{"model": "multi-label image tagger", "dataset": "seven-segment displays showing three digits", "train_examples": 97500, "image_size": 48, "crop_scale_min": 1, "horizontal_flip": false, "translate": 0.06, "rotation_deg": 10, "arch": "inception", "norm": "batchnorm", "hidden_act": "silu", "depths": [4, 4, 4, 4], "kernel_size": 3, "stem": "deep", "widths": [128, 256, 512, 1024], "num_labels": 18, "mixing": "mixup", "init": "trunc_normal_002", "optimizer": "adamw", "learning_rate": 0.0026, "beta1": 0.9, "beta2": 0.999, "eps": 1e-06, "cautious_weight_decay": true, "max_steps": 20800, "batch_size": 256, "epochs": 54.6, "lr_schedule": "cosine", "final_lr_fraction": 0.05, "warmup_steps": 410, "weight_decay": 0.04}
Rows from block 6 of a small multi-label image tagger, named by matrix and row number. Each number is 128 + 32 x the weight over its row's rms, rounded and kept within 0 to 255. All counts start at 0.
After each channel's rows are labels from the 100 images, of 14848, where the channel reaches its highest value: "responds to" is what is common among them. Only what is clearly more common there than usual is listed. The data: seven-segment displays showing three digits. In brackets: how many of the 100.
# r30: branch 2 reduce pointwise conv (model.blocks.6.r3.0.weight, 64x256x1x1), inputs 172-255

r30.33 [178 106  87 123 158 126  99 149 128 116 113 125 103 167 102 107 136 110 176 150   0 152 148 156 156 120 131 102 136  87  66 136 162 155 139 118 169 131 106 122  99 168 185  70 112 156 108 148 121  36 148 146 155 109 107 115 136 147 115 123 169 113 151 114  96 133 127 143 101 104 107 147 123 142 142 148 156 143 147 124 149 136 120 130]
responds to: blue glow (37); first digit: 5 (26)

r30.35 [149 188 121 107 145 172 109 168  93  98 202  99 133 110  73  91 167 125 136  83  93 149 120 139 129 158 115  74 185  86 151 135 160 136 156 255 103  82 136 105 122  75 154  90 129 100  71 186 182 107 186 196 108 146 139 111 133 139 109 133 113 139 123  76 142 145 125 149 140  98  99 104 132 113  62 112  99 102 109 136 118 124 128 121]
responds to: first digit: 3 (28)

r30.12 [144  77 169 155  86 111 122 132 109 141 214 119 153 156  87 104 123 102 128 141 110 153 118 150 144  80 122 101 101 250 120 146 123 126 138  97 123 156 144 119 182 123  67 147 126  61 134  54 116  64   0 169 117 160 127 138 125 113 133 161 136 145 117 135 137 101 142 100 149 101 127 129 147 122 148 123 128 135 120 127 130 187 126 121]
responds to: the digit 5 (58); first digit: 5 (29)

r30.1 [152 124 105 105 130 123 193  51  82 164  98 166 147 177 194 120  68 206 162 197 143 119  63 120  90  70 162  61 144  89 137 120 125 108 112 112 122 118 118 171  83 209 109  66 120 174 205   0  55  98 126 186 126 151 130 116 127 128 139 122 122 139 126  99 144 134 114 128 121 107 127 126 126 120 139 145 126 130 133 137 143 136 128 116]
responds to: amber glow (44)

r30.25 [113 167 139 141 146 115 187 121  44 149 115 148 136 151  99 120 138 122 141  87 114  69 108  96 136 121  82  84 135 104 127 166 126 125 120 140 118 170 141 121 162 114 142 108 122 162 135  94 102  95 125 158 147 123 124 156 137 120  89 148 157  97 137 129  89 161 126 127 132 120 127  84 132 134 138 177 144 145 144 123 108 137 125 135]
responds to: the digit 3 (72); second digit: 3 (34); third digit: 3 (26)

r30.23 [116 133  99 113 106 123 123  93  72  89 131 116 158 125 159 123 156 159  91 131 108  78 124 158 123 151 139  87 136 117 156  87 109 109  99 171 128  83 161 108 145 183 142 133 111 110 138 116 143 255 115 147 133 126 122 109 144 135 131 127 134 127 134 122 170 106 125 166  75 107 152 109 123 135 143 151 111 126 150 142 166 120 123 128]
responds to: white glow (42)

r30.59 [116  68 125  85 167 116  95 131 107  85 149 154 110  38 133  86 162 120 109 118 164 141 173 185 146 139 207 138 108 114 159 111  90  94 118 146 129  63 145 151 124 105 166 175 152  92 112  86 132 133  69  61 145 133 105 102 111  68 129 117  73 132  90 152 138 106  88 147 124 160 147 138 175 128 117 117 123 135 121 122 163 152 117 132]
responds to: red glow (49); third digit: 5 (30)

r30.36 [161  93  69 102 142  64  97 164  64  69  96 175 143 153 112 120 111 123  90 146 184  70 156 128 182 104 180 158 105  92 166  74 114  92 141 151 167 140 198  91 162 116 151 117 136 170  82 131 116 124 226 104 129 114 154 156 150 121 136 155 137 136  83 121 151 144 115 111 115 142  99  74 127 147 105  70 139 166  55 116 142 163 135 155]
responds to: dark on pale (42)

r30.9 [142 115  81 106 148 108 154 118  92 198  92 110  89  77  93 134 113 133 162  92 148  77  89 141 152 103 102  90 126 115 128 107 163  62  88 115 149 128 160 131  92 122  78  66  64 221  90  90  68 157 107 131 140 128 128 124 119 114 132 132 130  95 131 156  94 151 131  90 123 126 162 127 148 136 159 135 108 128 145 120 115 105 116 143]
responds to: third digit: 7 (28)

r30.10 [ 77 114 129  47  94  72 140  75 122 149 171 164 119 102 189 155 232 183  83 120  71 155 202 161 103 123 180 150 150 149 160 118  43 201 116  46  67 131  45 108 138 154  69 174 226  61 111  67  83 122 131 128 151 153 135 136 148 158 136 120 145 140 137 106 124 150 132  86 161 129 159 127 104 142 148 141 118 120 190 138 145 112 138 134]
responds to: the digit 7 (91); second digit: 7 (50); red glow (42); first digit: 7 (27)

r30.42 [ 53 135 163 163 119 106 204 172 117 114  99  84  91  88 122 110 124 111 124 125 105  56 137  94  62 110  83 104 129 146 143 161 117 185 121 120  86 181 137 128 153 115  95 159 149 116 125 133 128 121 128 158 144 126 116  97 110 150 137 112 115 158 147 109 158 154 138 174 148  85 149  96  70 120 140 133 101 136 155 128 126  57 104 132]
responds to: the digit 4 (55); second digit: 4 (33); second digit: 1 (27); second digit: 7 (26)

r30.31 [140  85  77 137 145 178 148 131 146 175  92  84 164 117  93 101 135 105 174 112 123 139 120  54  52 125  17 117 160 137 134 199 232 120 188 127 132 129  53 163 131 115  98  59  85 123 117  83 205  64 116 151 133 112 108 131 111 110 120 119  75 106 119 134 140 153 109 106  98 110 168 184 146 144 110 118 123 109 175 122 150 111 152 111]
responds to: white glow (53)

r30.52 [111 192 174 111 104 134  77 160 112 104 169 165 161 123 123 128 123 154  45 148 148 156 133 160 132 144 158 149 101 109 159  96 107 111 116 162 128 107 111  86 155 122 109 109 179  57 152 149 115  91 134 131 114 160 126 119 157 135 120 140 163  97 117 132 158 145 120 172 116 137 106 172 132 146 132 101 129 133 121 120 145 177 142 112]
responds to: the digit 9 (56); green glow (41); first digit: 9 (41); first digit: 8 (26)

r30.11 [113  87  49 129 152 125  95 109 128 148 127  87 112  88 110  97 141  75 109  80 116 137 186 120 147 149 120 160 113 157 134 155 153 145 132 128 119 144 134  99  98  39  77 109 103  98  57 175 121 121 122  99 137 110 132  92 144 117 151 102 123 115 105 127 136 119 123 153 134 166 146 148 138 139 109  99  70 108 118 128 148  95 138 128]
responds to: second digit: 4 (27)

r30.32 [126  59 135 188 143  34 175 209 113 124 105 131  83 130 119 120 106 142 125 145 122 118 118 175 164  95 137 124 107 147  98 150 101 168 107  82 109 157 155 177  82 127  99 142  78 146 132 134 141 124 125 190 129 129 119 127  99 168 144 137 128 147 139  88 137 125 122 166 147 107 128 140 148 104 130 127 164 117 127 110  92 106  87 145]
responds to: the digit 1 (72); third digit: 1 (52); white glow (45)

r30.2 [182 113 159 118  72  67 123 158  69 177 156 156 103 116  31  82 163 108 122 161 108 109 160 145 117 114 130  88 136 121  83 106 154 105 146 135 188  99 144 174 122 120 106 104 128 168  97  70 119  88 133 192 120 132 135 118 120  79 162 153 131 140 120  90 135 118 139 121 145 166 134  94 151 106 141 101 117 148 118 140 135 142 130 151]
responds to: blue glow (41)

r30.48 [191 169 148 129 132 101 139  78  62 140 171 166 188 114 100  98 159 150  70  96 157 115 178 113  99 120  42 152  89 139 121 140 110 121 142 115 105 102 103  89 147 123 122 163 137 148 166 104 111  91  51 150 111 151 127 148 134 133 106 140 143 129 141  76  95 132 138 124 131 108 133 172 129 125 127 144 144 136 151 135 156 129 168 115]
responds to: white glow (40)

r30.55 [ 98 126 104 192  94  81 140 160  68 126 128 106 167 148  59 133  93 136 130  90 120 102 151  92 160 102  53 108 109 148 115 146 169  99  75 206 150 103  87 112  81 107 114 100  99 134  92 124  97  92  89 210 146 132 130 113 165 168 145 128 172 104  93 106 129 126 138 169 156 138 110 134 128 159 140 108 141 133 145 124 156 164 121 110]
responds to: the digit 1 (63); second digit: 1 (42)

r30.51 [108 174 114 149 127 106 159 138 122 137 148 113  95  74  88 130 163 111 123  70 110  22 145 140 142 100 135 108 147 100 178  93 114 133 122 105 121 135 139  91  90  43 162 116 134 150  42 129 136 162 132 141 173 126 124 111 158 163 105 133 162  95 143 155  83 124 140 107 121 144 109  87 134 170 188 145 133 116 143 109 105 111 106 146]
responds to: white glow (57); third digit: 5 (25)

r30.40 [118 131 123 193  58  76 150  78 106 198 122 129  65  86 127 129 163 127  63 138 161 121 156 153  85 121  84 114 138 101 129 125 117 153  86  88 145 116 167 183 109  95 140 206 152  96 129  39  50 154 136 193 128 184 145 141 132 126 179 147 113 131 145 148 153 164 114 144 118 148 156 105 111 128 162 174 145 148 141 156 136 168 124 162]
responds to: blue glow (43); second digit: 2 (26)

r30.58 [144 168 180  70 137 192 108 109  96  33 134 120 142 179 140 151 139 174  95 135 129 107 124 129 120 149  70 134 112 108 107 131 109 132 124 160  52  89 127 109 161 140 127  84 117 109 217 164 102 135 108 132  97 106 132 126 130 128  91 140 137  91 127  87 124 109 128 144 121 102 134 153 143 131 132 127 152 124 120 130 107 130 143 122]
responds to: first digit: 3 (37)

r30.39 [140 128  79 251  86  92 143 104  23 195 176  99 102 111  65  68 116 102  87  74 124 103 150 109 160  90  56 117 124 167 125 181 202 114 126 110 166 134  87 136  39  71 148 103 100 142 126  67 100  83  81 174 121 159 126 137 106 140 148 145 132 134 101 130 129 125 121  94 128 165 139 134 153 145 147 153 144 129 134 141 118 120 105 131]
responds to: amber glow (38); third digit: 0 (26)

r30.24 [171 116 177  67   8  99 117 105  24 188 117 132 101 122 124  81 137 124 146 136 191 199 111 103  61 243 169 139 197 110 156 120 127 176 161 133 169 126 101 230  95  88 154 213 155 103  85 113 123 113 157 187  89 137 147  97 140 133 127 118 126 114  99 108 107 110 128 159 109 150 116  58 120 105 132 109  94 111 127 120 135  97 131 139]
responds to: the digit 4 (100); second digit: 4 (48); third digit: 4 (37); amber glow (35)

r30.0 [141  56 177 132  42 129 160  94  27 222  77  85 123  91 136  54 129 113 188 145 177 129  67  84  80 222 110 118 196 155 159 148 206 156 105 120 177 158  47 238 116 157 173 163 114 132 136  82  88 149 124 197 126 155 136 114 144  89 166 121 144 134 110 132 152 134 100 142 105 151 177  48 121 123 139 125  70 124 160 173 131  95 127 123]
responds to: the digit 4 (100); third digit: 4 (61); second digit: 4 (47); red glow (42)

r30.7 [182 124 140 135  73  92 122 174  13 101 134 153  98 144 106  98  86 137  79 167 161 122 127 198  74 130 208 114 143 120 173 114 123 117 119 171 126  82 144 186 161 165 170 170 117  79 143  69 110 199 108 209 101 111 124  76 142 156  88 102 129 105 137 120 123 114 110 139  97 111 110 122 166 122 155 152 135 134 135 129 152 112 130 105]
responds to: dark on pale (42)

r30.44 [195  88 110 144  92  76 129 140  29 182 134 140 151 121 147 100  99 143  96 118 112 110 135  43 152 131 155  85 159 140  92 161 193  95 149 137 160  95 142 138 122  87  96  98  99 181 110 118 133 141 180 206 100 138 116 103 114  84 121 140  98 131  78  85 164 103  84 119 114 140 141  86 127 134 112 112  87 117 122 148 118  75 121 132]
responds to: the digit 5 (57); dark on pale (44); third digit: 5 (31); second digit: 5 (30)

r30.6 [123 125 102 153  99 154 168 117 119 166 134 158 115 101 105 102 161 191 103 161  85  39 129 128  95 105 141  91 110  83 156  95 113 138 168  33 163 154  96 108  73 144  95 120 132 158 118  45 132 171 175 141 137 171 120 108 111 117 161 114 103  92 114  97 190 127  83  97 131  98 168  64 119 103 102 128 111 110 163 142 143 152  95 119]
responds to: red glow (41)

r30.3 [232  96  85 133 133 128 172 139  58 174  69 124 155 138 176 120  86 159 140 160 142 150  78  72 152 120 116 109 131 117 149 111 151  78 150  92 145 102  36 183 110 165 148  39 105 183 151  89 109 144 114 173 102 141 133  91 150 132 110 110 138  97 128  64 138 132  86 155 111 124 122 141 134 124 136 151  95 108 143 150 138 112 122 111]
responds to: the digit 4 (62); dark on pale (41); green glow (38); third digit: 4 (37)

r30.17 [ 96   0  77 104  74  90 158 131 112 199  52  95  73  58 143 136 148 122 184  81  97 116 129 139  68 205 120 175 138 178 124 144 103 203  89  58 154 153 105 173  99 118  59 207  92  89  78  57 121 155 124  86 153 119 122 106 109 169 165 128 128 113 109 146 135 127 119  97 123 143 174 148  80 127 142 116 119 123 126 152 127  92 126 155]
responds to: the digit 7 (72); second digit: 7 (40); third digit: 7 (37)

r30.53 [116 128 193  86   0  89  87 100  93 125 169  38  77  41 137  86  57 121 153 118 171 150  79  89   0 192 151 104 201 117 137 121 106 141 130 119 132 118 118 249 122 108 133 128 104 113 131 112 100 124 129 145 118 130 131 114 119 133 143 115 131 115 113 144 108 108 124 145 101  95 124  93 123 116 131 150 120 126 130 135 116 139 118 120]
responds to: the digit 4 (100); third digit: 4 (39); second digit: 4 (39); amber glow (37)